Weights of a small image inpainting model.
Data: trained on simulated grey scan slices of phantoms with and without marks, 245000 training examples, 10.4 epochs.
Rows from block 3, named by matrix and row number. Rows with one number belong to one channel. Each number is 128 + 32 x the weight over its row's rms, rounded and kept within 0 to 255. All counts start at 0. After the name is the row's rms in percent of the matrix's.
# convs0: first 3x3 conv (model.blocks.3.convs.0.weight, 64x64x3x3), inputs 48-63, a 3x3 kernel for each
# convs1: second 3x3 conv (model.blocks.3.convs.1.weight, 64x64x3x3, transposed), outputs 48-63, a 3x3 kernel for each
convs0.5 096 [185 122 105 146 141 122 144 125 154 123 115 137  87 109 101 132 101  83 182 109 148 192 101  99 188 121 103  79 102 128  68 127 151  93 168 135 132 142 112 113 163 114 100 114  67 172 170 155 110 153 161  98 142 154 126 130  78  76 118 118  87 150 147 151 116  91 159 108  93 141 109 115 134 152 136 103 143 145 100 128 153 107 125 122 146 110 116 118  75  92 139 109 154 171 102 147 170  96 114 125 156 176 118 112 154 176  54  74  93 147 113 148 111 145 138 102 125 150 120 118 125 131 127  85  91 117  60  90 186 100 125 183 108 141 174  93 128  93 101 141 100 128 105 161]
convs1.5 095 [130 159 147 150 120 124 117 151 147 127 126 105 140  93 134 113  89  73 129 141 189 142 136 183 153 149 180  80 102  71  91 157 151 102 140 153 174 128 177 115  58 134 153 140 139 136 138 130  84 116 124  93 101 138 141 201 149 166 163 133 162 173 103  84 125 105 151 139  87 114 109  74 182 183 153 168 174 177 123 102 148  89 116  82 144 120 120 127 151 150 177 162 158 171 123 129 178 136 127 119  50  78 145 108 141 132  70 126 126 158 156 105  90 134 117  94 158  79 128 177  93 125 134 139 155 170 120 195 113 102 170 126 111 158  99 151 129 145 155 145 152 113 125  95]
convs0.6 088 [179 159 121 143 138 115 102  85   7 141 127 154 112 110 136  30 120 134  83 134 131  85 115  99 104  92 120  99  69 101 132  97  76 148 140 139 142 131 133 121 142 136 117 170 135 107 121 148 158  88 121 119 125  80 101 147  98 101 116 107 113 143 115 113 104  78 139 154 143 161 152 146  86 128 127 107 152 136 130 164 142 115 101 111 109 118 128 134 147 117 143 164 176 118 131 156  98 161 172  96 136 165 113 128 137 141 137 145  83 125 109  96  89  98 171 137 143 133 139 120  66  94 111 120 128 115 146 170 170 172 221 167 121  98  30 124 122  84 149 140  87 100 167 112]
convs1.6 088 [158 164 182 160 125  91 130  75   0  96 163 210  96 141 196  42  72 153 150 170 200 128 129 182 139 108 115 111 128 117 105 109 102 184 141 149 136 106  87 143 144 129 109 109 145 183 141 116 172 120  71 149 102  13 116 119 114 167 133 168 170 145 144  90 124  96 136 144  79 128 116  98  67 170 145 100 138 164 173 131 168 105 117 145 145 136 161 106 121 149  68 154 160  92 103 151  98 164 155 149 130 138 133 156 117  80 147  89 141 116 170 104 123 218 100 121 185  82 128 151 119 125 152  87 100 151 129 108 159 132  98  97 129 144  96 130 156 127 150 130  57 133 100  80]
convs0.7 106 [ 68 107 169 102 118 171 119 105 147 142 115  85 169 111  60 113 115  42 137 130 126  95 103 146 167 146 132  93  77  75 121 135  91 123 160  91  29  69  96 115  92 121 142 141 191 152 131 128 121 148 116  87 112  97 143 148 115  73 107  99 113 137 135 148 118  89  94 124 129 101 109 146 150 138 172 138 152 140 111 156 129  96 121 144 107 113 146  41  40  72 134 218 170 159 186 135 100 142  97 101 120 171 140 118 164 137  75 140 165 175 135 114 127 120 119 155 123  86 119 111  72 109 131  76 101 167  79 109 155 153 147 135 147 137 112 116 132  47 107 148  66 157 163  86]
convs1.7 094 [ 90 127 149 118 117 173 136 146 203 159 153 172  84  72 159  54  72 141  85 121 151 116 146 109 137 144 107 155 164 142  99 106 141 138 162 176 131 152 127 118 137 136 150 141 135 127 107 100 165 171 102 128 128  73 163 151 170 175 137 135 144 116 114  75 134 115 127 145 145 115 125 161 126 117 115 135 131 112 119 143 121 179 210 193  77 111 142 136 128 146 121 138 104 165 156 130 105  52 120 194 121 130 174 123 101 131 186 123 107 138 173 127 127 146 110  82 127  68 111 143  83 123 150 151 158 179 186 144  74 146  98  89 147  96 153  74 113 113 180 149 135 184 114 107]
convs0.8 110 [ 63 112 122 116  82 105 125 116 104 133 123 116 119 146 153 160  74  85 112  91  83 119 164 126 116 152 146 193 134 113 154 129 114 148  92 140 105 150  98  77 132 114  63  63 122  51  88 100 107 106  89 134 163  99  99 139 182  67 157 147 132 144 140 130 122  26 171 122  80 114 109  93  83 126 161  76 139 175 129 153 174 118  96 148 106  85 145 129 139  89 144 121 184 108 107 189 112 149 166 142 121 125 153 110 153 131 140 151 142 174  47 120 133  40 148 167  92 116  68 136 109 101 116 150 148 112 146 116 144 118 102 193 149 111 118 151 139 134 106 154 148 153 115 149]
convs1.8 101 [154 133 120 124 128 138 142 157 116 148 100 111 102 141 130 151 145 131 107  86  88 133 122 108 180 118 128 177 161 199 191 138 146 155 101  95 144 136 126 139 112 134  93  87 119  97 128  95 180 147 131 157 147 163 127 144 118 104 159 183  99 154 165 126 152 144 134 145 109 127 112  80 166 128 145 119  14 127 120  95 131 120 150 140 146 128 122 135 111  79   0  59  51  86 148 153  21  92 133 145 157 133  87 110  92 101 110 134 127 124 131 116 130 129 124 150 150 217 143  82 173 140 109  57 110 148 110 123  93 115 138 132 118 158 108 131 174  78 164  77  77 130  73 136]
convs0.9 102 [107 123 138 115 121  99 113  89 123 119 118 113 103 135 143 154  61  98 153 150 111 136 141 135 118 115 135 157 124 108 145 127 127 115  91  88 133 133  89 122 160 130 145 156 132 104 125 122  73  85 141 122 159 162  34  83  65 113 117 102 129 139  95 107 129 177  96 122 188  56 110 168 130 112 125 118 106 171  92 124 186 177 159 139 103  77 112 136 112  89 154 130 123 167 142 138  69 112 111 104 114  95 105 143 144  81  81 127 114 160 169  75 134 168 117 115 149 164 131 132 171 131  81 199 144 111  61  57  90 175 167 141 190 169 118 151 139 123 178 148 111 156 150 125]
convs1.9 103 [134 178 130 171 146 109 159 169 125 108 118  95 125 146 115  82 106  98 168 184 194  90 103 135  99 105 111 235 135 104 148  92 119 177 141 106 137 115 109 134 159 113 122 118 130 100  75 213  94 124 201 122 155 197  73 115 142  94 109 100 102 138 131  99 132 209  95 119 217 134 140 186 147 161 143  83 137 147  81 117 141 164 114 115 171 143 163 115  89 122 120 112 128 129 153 131 119 137 140  92 156 177 126 106 104 128 101  95 156 148 157  98 119 121 153 129 143 214 135  73 130 120  95 126 135 107 124 119  90 150 126 123  83 122 118 193 120  37 175 140  66  88 130  88]
convs0.10 104 [156  97  99 118  84  99 161 109  73 102 102 151  70 105 157 107 102 106 139 148 137 112  73 121  65  87 144 115 119 128 135 128 141 121 119 178 150 108  80 135 118 113 137 118 126  90  90 143 137 123  75 117 113  81 124 104  87 126 136 144 175 151 170 166  94 106 124  94 102 136 112 130 168 154 160 141 136 153 121 119 137  37  87  87  60 122  87  78 113 109 161 173 191 129 119 142 117 110 175 159 167 165 127 154 126 127 139 111 159 136 153 140 127 132  60 125 153  77 104 114  71  82  97 105  88 152 139 135  89 114 117  88 117 111 133  67 135 200  95 122 175 128 123 134]
convs1.10 103 [198 164 237 157 127 156 156 133 128  89 123  97 122 138  98 171 138 163 169 168 106 172 130  92 143 151 104  99 118 119 129 128 183  60  89 157 163 162 144 125 134 137 122 131 109 159 132 106 145 128 129 121 124 122  83  81 105 107 130  91 106 170 146 132 134  86 115 103 100  99 142  84 125 110 101  92 122 113 149 150 125 101 135 135 103 120 111 141 125 117  99 137 172 104 102 136 109 110 108 165 175  83  92 120 109 136 111 106 116  95 142 111 117 132 132 131 128  87 104  98 109 140 159  69 132 128 189 149 200 166 149 147 138 126 151  73 117 130 102 147 124  93 158 147]
convs0.11 105 [151 160 178 134 125 165 120 132  98  58  77  27 147 110  74 123  73 118 164 143 113 145 144 138  93  92 119 107 115 105 117 135  95 104 104 102 132 128 163 118 137 156 117 126 115 150 131 111 118 109  96  77 114 100  69  61  97  99 110 145 133 142 155 113 119  90 143 133 125 127 121  94 153 162 162  93 101 114 150 155 164 115 115 112  91 101 112 119  92 104 165 134  89 136 136  92 123  79  55 106 130 138 156 154 111 130 108  68 134 127 158 167 136 176 147 128 144  27  56  69  55 128 136 128 118 105  71  94  94 137 169 154 152 163 152 145 107  96 157 160 109 123 149 124]
convs1.11 104 [ 81 108  84 116 125 122 109 112  98 137 106  76 154 130 118 131 179 181 189 144 103 152 153 150 152 148 135 192 175 126 151 124 105 176 141  72 129 154 107 129 162 155  69 112 131  83 127 164  96 142 132 129 147  79 113 113  76 148 107 104 108 127 122 151 104  53 174 171 177 164 160 131  16  48  18 110 133  98 163 176 132 140 143 115 162 184 163 154 107 114 135 149 165 150 120 102 187 161 110 174 161 150 145 108  92 181 145 144 138  97  90 118 121 113 135 127 146  78  66 122 158 119 103 135 122 119 139 101 109 108  82  95 166 164 166 131 125 106 121 127 115  79 107 126]
convs0.12 094 [174 155 137 164 154  98  92 104  58 100 109 168 124 129 167  11  37 137  95 140 127 149 136 126 102 109  92  77 102 147  97 124 129 153 141 172 130 106 133 150 114 128 154 149 178  85 116 150 117 124 124 129 116 110 123 114  92 155 151 151 123 115 104  68  70  26 144 121  49 103 138 105 125 115 121 124 127 151  95 131 149  56 126 190  52 132 156  91 120 133 190 164 198 158  94 150 136 117 154 163 162 171 172 132 142 161 142 141  64 137 151  62 147 124 121 137 131  81 112 119  60 134 163 111 156 148 121 133 138 137 160 134  60 110  93  72 110 159 161 122 114 168 121  59]
convs1.12 105 [112 130 107 106 148 124  77 106  75 131 190 208  88 130 162  51  72 128 127 125  63 117 146 121  77 117 104  45  86 118  63  88 143  99 141 167  91 114 104 127 150 131 138 143 118 131 118  91 116 135  89  97 103  82 135 121  75 137 133 122  98 119 140 163 105  38 150 130  66 121 147 105  97 125 101 137 136 121 131 130 108  42  93 169  81 136 175  83  99 163 110 124 139 108 136 121  71  95  71 165 133  82 139 124 109  57 125 116 103 128 132 105  99 115 131 121 140  91 114 154  86 132 121 109 126 133 153 122 170 115 132 156  74  85 153 107 123 162 118 108 130 172 128 142]
convs0.13 100 [106 116 186 144 114 171  74  98 141 125 159 160  72 132 142 121  98 100 106 129 177 113 121 168 161 119 182 174 104  54 130 164 103  88 149 174 129 142 125 108 140 103  89 149  95 122 138 112 141 170 104  91 127 109 120 101 113 116 137  86 168 131 110 151 116  86 139  95  76 132  91 146  89 102 160 164 125 125 147 151 133 106 103 110  74 138 147  66 129 115 151 124 140 133 116 160 119 120 107  54 111 120 104  84 107 104 104 160 145 119  80 108  78 133 151 154 182  94 113  81 137 172  95 161 155 123 130 109  64 143 146 126 146 168 162  69 114 160 119 149 147 174 155 124]
convs1.13 096 [152 151  92 164 141  89 105 128 114 106 174 178  87 113 160  77 117 177  93  84 125 149 147  98 109 124 122  88  92 168 136  88 130 226 122 223 150 124 110 158 114 135 146  83 120 150 122 123 132 136 109 125 106  89  48  69 128  93 122 136 131 138 156 131 124  76 165 116 109 149 149 133 122 124 103 127 126 109 119 135 122  73 111 121  92 140 134  73 121 131 182 149 138 153 159 152 113 109 100 120 126 135 106 128 133 126 149 144  68 137  88 104 111 103 114  97 102 121  73 100 165 139 113 167  94  78  91 123 136  74 134 159 106 130 133 107 114 123 158 149 125 141 126 137]
convs0.14 105 [127 121 132 153 110 129 159  87 101  91 130 132  71 107 128 148 138  67 165 136 154 136 128 124 176 103  94  97  89  91  82 127 135  82 181 216  83 137 110  57 123 131 126 115 109 118 114 110 120 113 108  72 142 104  76 114  56 128 173  23 159 202  78 143 141 163 100 137 110 122 130 110 146 129 168 181 131 129 122 135  90  93 122 113 117 137 120  91 135  98 148 147 179 112 139 138 127 126 190  51  94 124 115 108 174 182 122 162  89 116 169 145 110 110 144 105  95 101  74  75 112 133 136 118 143 122  74  52 119 105  76 140 139 105 143  76 125  87 112 125  65 203 137 114]
convs1.14 094 [129 151  83 146 147 118 129 124 155 138 141 139 124 124  97  85 135 116 182 147 120 112  84 117 154 102 105  67 117 123  50  86 114  92 152 134 121  80 139 106  93 137 133 134 129 167 120 122 156 108 115 146 153 167 124 119 104 110 141 105 154 177 128 112 180 152 102 209 123  68 139  92 208 177 170 194 139 146 197 144 127 103 113 128 124 159 151 148 169 140 117 168 172 121 134 170  74 117 134 151 124 125 111 100 162  70  45 144 155 117 123 108  86 133 159 128 137  41  82 105 110 128 162 148 174 181 107 156 114 132 154 182 154 183 148 150 120 137 124 171 149 193 202 129]
convs0.15 102 [109 128 106 125 154 138 109 172 153 137 112 145 140 129 138 150 131 119 164 159  83 119 144  78 151 192 101 125 118 116 129 118 132 137 116  94 107  86  94 102  72 102  97  94 149  93 140 149 131 121 125 116 171 193 121  91  61  96  99  95 160 135 123  98 120 105 124 101 113  90  90 112 104 148 141 127 152 106 116 108  85  50  82 140  98 125 160  84 104 108 162 169 173 134 160 178  70  91 135 123 110 121 121 154 186 118 173 190 116 105 143  94  83  67 154 114  22 115  90  90 151 143 151 116 134 155 141 156  88 139 115 113 214 158  84 122 117 106  76 124 128 170 112 126]
convs1.15 098 [104 143 148  88 105 117 142 137  88 118 129 129 105 131 122 100 106 142 153 107  98 134  98  77 166 151 100 136 127 134 105 125 118 107 116  68 100 120 147 110 150 172 126 151 121  89 136 108 119 106  66 148 126 120  99 105 119 153 125 114  99  73 110 158 145  81  83 129 117 109 142 137 177 107 120 182 113  84 109 126 113 151 145 169 150 154 150 129 159 143  89 119 145 129 136 100 167 139 132 156 149 183  83 112 161  63 116 174 146 137 111 145 125 107 146 111 104  93  64 118 144 132 101 165 173 119 168 141  98 113 118  50 169  85  12 132 115 131 122 114 169 114 138 142]
convs0.16 096 [ 67 140 135 135 113 105 127 153 121 171  93  32 111 126  49 132 111  95  91 104 130 131 118  88  58  45  81 143 173 112 121 146 121  87 109 118 103  82 111  96  84 113  52  89  71 118 155 188  82 134 154  89 141 155 166  80 171 159 100 147 168 137 185 112 159 183 166 112 114 100 129 131 108 171 148 111 135 112  69  97  99 140 140 180 122  92 146  97 118 133 138 210 189 103 117 138 108 120 152 168 102 141 156 113 132 129 116 106 150 135 159 103 100 104  79  67  64 139 102 141 130 114 138  97 122 150 139 162 160 100 113 105 138 100 104 113 134 103 104 165 143 111 159 101]
convs1.16 095 [123 111 107  89 173 141  99 142 146 152 148 118 156 135 148 173 153 142 198 126 194 158 130 147 112  80 118 149 119  64 106 126 124 122 159 144 131 152 152 130 141 120 149 106 114  79 126  89 128 164 140  83 120 116 124 136 133 157 125  93 137 131 116  81 121 141  93 104 143  92 133 174 192 119 157 106  84 141 139 120  93 120 148 132  83 163 126 149 131 164 130 154  97  62 160 164  86 140 134 176 109 119 137 114 154 116  95 140 151 161 183 163 119 113  80 105 138  97 127 173  88 131 133 127 165 148 120 155 124 112 129 119  88 101 107 120 114 108  99 118 186  82  76 142]
convs0.17 104 [130 127 157 134 116 138 170 146 122 149 150 136 104 142 164  52 100 134 153 200 161 119 167 112  39 102 140 114  86 109 170 101 117 195 124 134 123 150 136  78  73 131 100  63  74 132 123 141 100  84 107 119  88  72 168 124  68 148 149 109 110 103  67  90  99  79  83 134 143 120 152 158  79 122 130  97 149 112 135 148 103  55  90 102 119  95 120 124 108 103 146 109 153 110 121 161 147 134 155 142 116 112 130 134 156 137 125 128 117 119 149  83 104 154  67 135 208 128 167 179 156 155 125 115 102  91 172 145 133 112 108 139 109 119 130  91 133 146  90  98 115 133 144 164]
convs1.17 101 [126 146 118 111 142 129 110 126 112 161 159 123 122 122 132 161 163 187  49 161 188  66 112 142 152 119 134  45  66 120 133 107 119 221 163 141 139 128 116 139 118 144 138 147 139 191 173 126 134 147 130 147 146 136 125 144 159 120 100 142 165 141 153  51  91 108  96 127 124 115 126 103 189 170 156 167 144 152 185 167 161 165 144 128 182 160 160  91 131 129 128  79 123  84  96  94  68 119 146 113 124 183  94 111 141 105  66  91 178 112 138 143 107 139 141  96 162 192 185 177 178 133 115 157  79  77 142 175 159 118 127 123  96 129 132 111 135 158 138  83 153 194 128 139]
convs0.18 094 [178 124 162 138  93 111  79  70  43 107 109  83 105 176 129 154 165 156 104  81  82 129 119 122 121  96 145 148 127 122 110 149 164 165 193 255 112  95  76 156  82 128 127  70 144 133  76 110 122  50  81  96  91 150 105 146 102 146 136 119 177 119 155 155 149  30 154 152 115 129 101 118 108 120  82 157 142 106 178 113 155 165 117 106 130 147  85 110 141  69 146 179 125 155 146 110 128 127 121 151 168 165 114 105 136 107 136 111  56  91 134 134 118 150 152 140 147 136 142 160 118 103 131 140 123  83 131 199 138  87 149 131  83 133 110 104  60 134 165  80 150 143 138 138]
convs1.18 103 [161 159 161 137 116 135  78  79  58 139  86 161 110  87 120 112 147 164 115 146 192 104 139 125 177 158 123  56 146 176 104 101 147 176 140 206 129 150 126 144 148 132 176 160 102 128  73  96 177 160 153 203 146 109  99 122 108  99 122 110 130 165 134 154 113 118 173 134  64 198 150  38 170 137 117 174 152 139 144 121 136 122 151 118 158 145 100 138 131 120 102 114 157 165 145 126  87  87 126 183 166 191 147 102  81 151 116 100  99 158 129 138 155 176 155 139 119 195 152 136 146 123 155  89  78 150  91 153 179 100 134 129 107 123 141 150 108 135 136 152 158 147 149 162]
convs0.19 096 [127 128  74 108 131 101 138 122 113 118 134 139 164 151 155 125 108 107  59 106 161 141 151 155 109 122 132 122 128 153 111 129 147 131 109 115  99 167 105 126 156  95  46  68   0  92 153  93  80  99 137 152 130 152 154 137 180 107 132 136 127 107 128 117 101 115 139 132 120 138 118 116 143 174 185 132 129 166 119 114 140  94 111 113 124 128 134 160 164 157 167 107 109 146 133 151 127 169 172 101 112 100 120  96 147 174 152 177 128 103 156 113  73  67  97  94 105 127 130  98 142 138 103 150 196 179 153 159 149 135 140 190  74 125  73 114 126 112 166 142  83 179 119 110]
convs1.19 101 [109 138 115 152  69 100 148 146 124 164 176 111 114 156 123  95 140 115  96 105 139 150 166 159 145 133 117 144 146 135 215 140 132 121  92 101 163 149 168 146 138  86 132 133 120  97  75 147 128 125 156 109 123 190 148 162 157 106 117 185 114  86  72 107 145 119  98 130 102 130 131 162 177 161 173 151  82  98 131 119 113 181 123  77  84 100  95 127 137 138  70 135  98 142  79 109 126 144 123 118  64 127 104 123 148 108 119 153 136 199 147 140 104 174 181 148 167 166 114  85 154 101  73 130 142 140 111 116 115 124 122 133 152 109 116 111 109  71 149 106  58 173 146 164]
convs0.20 100 [ 78  77  66 127 145 136 121 157 129  81 119 131  81 122 171  71  77 105 132 122 134 114 115 128 124  47  66  67  93  83 119 118  78 137 131  99 168 134 113 147  99 127 130  67 146 129 123 100 151 123  95 133 106  91 138 140 131 148 157 131  70 121 110 135 125 108 111 161 134  29  66  91 129 135 212  79 111 190  99 104 148 137 129  98 127 121 105 107 103  96 149 178 198 117 170 174  94 140 164 101 116 146 131 104 154 158 142 118  81  82 164 126  76 134 128 135 126  95 105  83 130 119  93 133 166 137  22  60 129  77 132 157  81 139 162 102 137  89 171 145  83 203 126  78]
convs1.20 105 [ 55 126 102 138 149 131 147 162 144 138 151 170  99 112 153  56 109 146 165 161  99 123 134  84  95 105  83 185 116 128 201 106 117 207 113 123 152 141 133 112 143 100 105 119 109 246 135  73 141 106  83  93  75  71 137 168 131  89 132 103  56 111 140 151 179 148 129 165 149 137 154 151  82 156 137  64 151 173  92 151 149  84 124 143 136 151 124 148 131 126  95 106 210 107 107 159 105 122 135 130 209 180  84 155 112  83 124 150 120 143 153 124 142 115 126 149 141 114 102 119  91 127  92 127 110 104 108 139 186 116 129 201 176 166 179 174 146 101 183 144 144 149  97 125]
convs0.21 100 [128 132  96 172 152  95 158 154  75  78 118  89 117 136 141 100 107 165 138 134 113 127 120 189 147 118 125  99 123 120 122 174 110 141 186 146  46 125 131  58  95  94 136  84 126  89 125 149 107 116 153 112 131 123 206  84  32 191 121 100 160  73  91 188 129  79 162 100  69 123 164 118 111 146 156 136 131 183 210 148 202 106 136 131 146 151  85 119 133  45 142 120 157 174 128 135 120 108 135 107 129 113 143 141 153 120 116  80 120 150 200 112  75 145 117 127 133  82 103 106 106 116 129 109 153 134 111 136 131 107 123 131  65  87  80 120 105  67 110 130 147 106 104 170]
convs1.21 100 [141 131 124 114 144 121 146 160  53  86  96  61  87 111 148 109 111 146 181 144 203 125 120 160  95  99 140  92 110 137  78 131  63 114 179 133 150 141 103 161 180 155 140 127 159 104 139 145  89 115 140 179 146 171 157 122  78 196 106 102 178  99  66 141 145  85 164 130  79 146 149  60  80  65  83 111 111 148 117 145 152 135 152 133 172 143 143 153 106 146  96 100 107 166 100 116 161 143 120 143 155 129  83 141  85 122 126 141 110 147 138 100 114 175  88 143 161  98 126 143 145 155 151 130 123 138 124 153 141 130 127 106 124 125 102  93 150 165  81 127 189 138 134 186]
convs0.22 100 [122 137  86 180 135  75 120 119 107  95 102 144  70 117 179  61 108 138 128 118  72 131 185 123  73 132 132 179 140  97 153 140  88 151 167 116 165 140  99 168 149  76 111 103  68 106 175 133 132 148  79 168 115  48 128 116  49 156 164  93 147 208 103 132  94  73 134  88  98 150 158 121 143 119 143 138  99 135 107 114 107  75 157 130  74 147 170  71 117 132 140 110 143 107 117 158 110 136 160 136 149 121  90 127 131 121 163 145 127  89 122 128 124  90 140  89  88 158 202 141 129 184 108  75  91  50 131  77 102 134 102 172 108 163 204 175 195 131 143 161 133 108  94 136]
convs1.22 101 [115 100 116 205 123 129 212 112 113  98 158 175 113 132 149 168 136 204 121 139 118 109 117 106 130 152 160 128 132 167 174 158 156 137  70 112 141 166 140 146 166 155 127 163 120 223 171 171 140 101 101 145 123 118 108  96  83 138 110 155 206 189 205  65  68  30 158 129  87 135 127  84 179 179 166  91 156 126 129 133 129  79  85 129 140 113 151 141 122 151 165 143 185 154 166 164 142 110 101  67 100  86 124 130 105 152 124  91 107 132 127 132 155 128 161 169 146 234 222 236 132  83 109 104  82 118  82  89  94  92 156 122  82 101 111 123 112 152 143 101 114 110  84 136]
convs0.23 107 [ 98 130 118 133 152 149 171 149 170 147 109  93 115 106  71  55 135  56 117 143 169 122 133 123 158 141 135 108 155 134 135 130  73 127 135 102 151 141 153 180 124 136 126 141  41 138 129 115  67  95 117  94 134 132 119 146 115  77  81  78  73 117  95  94 110 138 127 101 123 122 140 163 115 107 189 122 154 152 138 196 138 134 106 104 147 116  78 113 135 128  93 101 130 108 133 156 195 140 195 130 126 117 145 114 136 157 128 173 131 162 130 114 155  77 133 126  72 145 103 129 150 155  97 126 180 112 101 120  89 104 116 141 125 149 186  88 111  89 124 155  76 137 156  61]
convs1.23 106 [161 126 139  96  88 103 122 149  64 194 164 150 133 124 101 122 114  82 135 122 129 104 100 179 101  98 178 169 120 101 149  85 131 136  92 162 123 148 120 123 114 124 146 122 118 123 119 230 120 116 237 181 146 208  55 120 148 127 154 135 112  91  89 136 145 111 124 134 128 117 134 134 111 113 106  63 122 124 120 126 128 138 110  93 167 159 124  84 150 123 119 124 122 138 142 128 132 153 149 148  86 110 162 120 147  99  94 166 127 127  82 122 161  77 135 142 116  73  83 118 115 117 114 192 139 142 116 123 134 142 113  95 169 145 113 221 117 151 176  86 118 167  87 111]
convs0.24 105 [ 78  97 109 127 132 119 102  84  89  96 173 126 103 123 141  69 124 120  86  72 112 176 146  98 160 123  78 193 159 185  98 139 132  59  84 130   1 128  98 104 160 109 142 140  67 141 126 119 128  97 111  89 114 124 142 122  53 168 160 140 162 167 155 100  78   9 142 135 152 178 164 162 154 100 124 157 135 106 149 144 143 134 155 136  71 128 100  44 113 108 159 157 134 194 164 143 199 136 154 131 145 119 148 170  90 127 135 142 117 108 129 105 110 151  84  86 183 131 136 130 131 148 141  99 127 151 166 184 201 151 126 139 140 126 110 164 188 164 128 120 128  81 118  99]
convs1.24 103 [145 182 160 108 124 176 137 131 114 109 131 166 111 117 140 107 104  71 147 166 210 145 164 138 142 137 145 158 214 250 119 113 146  50  57 110 133 110 140 136 106 122 124 122 110 125 130 160 136 130 127  85  87  57  97  76  98 112 114 128 196 136 129  89 109  72  90 115 103 196 182  87 179 205 210 136 106 118 169 104  54 196 111 136 178 118 143 145 138 127 157 125 124 154 136 119 150 128 112 101 143 121 138 100 109 147  90 102 155 129 155 154  94 160 133 122 153 121 135 199 125 113 164  87 138 118  66 112 130  77 108 179 132 107 170 136 160 120 135 148 131 113 147  84]
convs0.49 104 [114 127 121  73 123 148  76 138 153 128  84 123 145 145  81 121 103 101 157 159 145 166 105  89 164 115 108 152  62  80 180 129 119  93 155 153 117  52 109 134  93 111 131  74 114 135  93 103 149  77 137 159  89 151 114 125  96 133 141 118 141 128 143 139 116  76 168 163  92 114 109  80 150 159 134 117 126 129 137 131 115 126 129 157 127 130 144 144  69  86 189 231 188 132 175 178  77 162 121 138 136 148 134  95 165  98  86 123 154 152 152 172  99 157 106  85 149 131  69  76 185  81  95 249 103  78 138 139 136  92 142 121 123 146 153 132 110 164 175 106 148 173  80 136]
convs1.49 099 [196 178 166 154 149 118  74 127 147 177 129 135 138 132 101  71 131 115 169 167 138 151 144  85 123 139  76  60 136 132 118 139 101 194 170 112 187 142 153 155 143 112 148 152 132 151 128 115 158 147 130 144 171 139  53  39 107 126 126 132 177 186 146 174 111  36 147 142  58 138 114 149 192 123 112 127 147 124  33  99 117 169 111 113 121  55 103 124 132 148  95 141 150 122 110  74 125 132 154 128 141 138 137 136 147 168  96 134 126 142 136 156 101 113  99 102 109 197 114 117 173 124 101  98  95 119 102 169 222  93 158 184  44  57 131 119 121 150 132 135 138 136 108  79]
convs0.50 096 [ 97 149 100 106 122 142 145 141 174 127 112 121  95  84  57 144 128 113  93  54 116 162 147  94 185 182 122 124  78 106 119 161 154  85 136 162 120 125 128  87 105  92  65 118  71 218 152 129 190 121  67 113 118  70 163 139  98 163 132 104 133 122 118  77 115 111 115 146 142 118 161 151 156 145 127 165 110  97 187 142 110 134 153 122 178 159  86 154 135  98 177 112 135 143 114 112 188 141 155 139 167 141  84 118 109 148 139 103 155 145 147 165  79 114 155  87 136 188 102  74 150 150 106 160 141 107 117 141 145  81 119 211 100 117 231 135  92 160 118 122 128 104 135 196]
convs1.50 100 [ 64 113 172  96 134 154 128 153 172 167 140 135 108 123 134  70 166 153 174  23   0 156 109 122 140 153  99   0  76 107 101 124 119 120 122 109 138 148 154 137 131 139 142 118 136 192 115 143 152  99 155 165 113 118  94 184 146  89 128 140 113 139 101  72  62  63 110  92 136 119 110 177 128  96  47 119 161  96 118 119  86 138 109 104 158 145  94 147 124  99 126 139 138 133 127  99 113 124  59 140 127  50 131 148 106  83  61 129 152 160 156 144 141 142 166 106 131  93 125 126 113 127 130 150 162 150 112 183 134 102 125 145  95 107 170  37 106 128  91 194 162 135 140 121]
convs0.51 101 [118 142 141 121 173 153 106 134 165  86 182 106  95  99 162 143 120 153 128  56 110 111 104  81  51 188 163 211 155 127 131 129 138 164 190 163 116 122  47 131 144 110 173 112 124 110 101 152  96 115 120 113 143 108 139 154 145 184 147 121 154 146  95 160 167 117  97 120 159 121  95 168 103 135 153  91 121 144 113 127 138 130 139 137  84 104 170  76  86 158 142 157 139 161 147 100 178 138 103  75 164 130 111 180 186 109 125 177 127  96 129 125 130 169 139 135 149 145 117 162 134 102 141 128 109 109 135 118  83 113 119 150  80  77 116 160 178 179 134 150 136  44 112 107]
convs1.51 096 [ 95 131 161 115 112 146  76  82 142  92 149 132  83 139 145 102 156  98 108 116 132 134 150 151 155 166 120  55 123 157 117 127  98 107 125  94 131 146 143 142 156 150 117  76 155 174 133  80 196 155 123 159 113  85  75 102 129 119 169 154  95 148 147 140 167 124 149 129 120 158 158  90 100 180 130  83  93 134 104 127 169  89 115 143  98 103 157  85  97  87  76  79 136 127 132 173 143 120 149 134 146 114 142 104  71 164 147 127 142 127 129  91 141 105 101 156 119 166 192 148 134 153 133 104  63  75  93 122 104 114 131 135  57 138 106 141 185 144  84  88 117  79 103 132]
convs0.52 097 [ 82 122 164 113 106 174 114  98 104 106 142 123 126 132  91 116 101 108  88 123 168  88 132 172  94 150 201 105 113 153 100 140 158 143 130 163 132 143 151 152 130 131 151 126 115 162 114 124 122 115 125 118 117 147 153 114  63 172 127  87 149 127 197 111 139 164 126 137 112 119 128 160 101 137 142 143 136 184 115 146 173  93 137 104 138 151 159 148 136 109 158 112 118 184 119 105 197 126 139 103 132 114 144 134 130 158  94 147 165 122  97 126 141 144 107 119  16 164 112 120  97 128 166  80 119 162 169 141 148 145 109 166 135 103 135 101 101  80 110 144 126 120 170 200]
convs1.52 101 [100 153 143 126 161 131 108 146  74 121 154  83 145 146  96 131  92 118  84  66 125 102 109 123 117 157  86  48  95 112  87  98 157 102 139 164 137 109 116 107 122  94 127 133 120 130 132 208 133 155 186 147 107 102  66 117 142 127 156 112 160 145  46 139 132 120 128 138 123  36 105  81  73 108 111 112 116 110 132 119 100 104 102  84 110  91  72 116 138  89 116 113  93  82 111 120  95 111 160 118 109  76 146 124 100 124  90 151 135 166 117 140 131 100 122 138 134  31  94 149  86 131 126 120 142 141  81 120 118 109  96 116  67  72 127 104  71  88 116 124 157 122 177 180]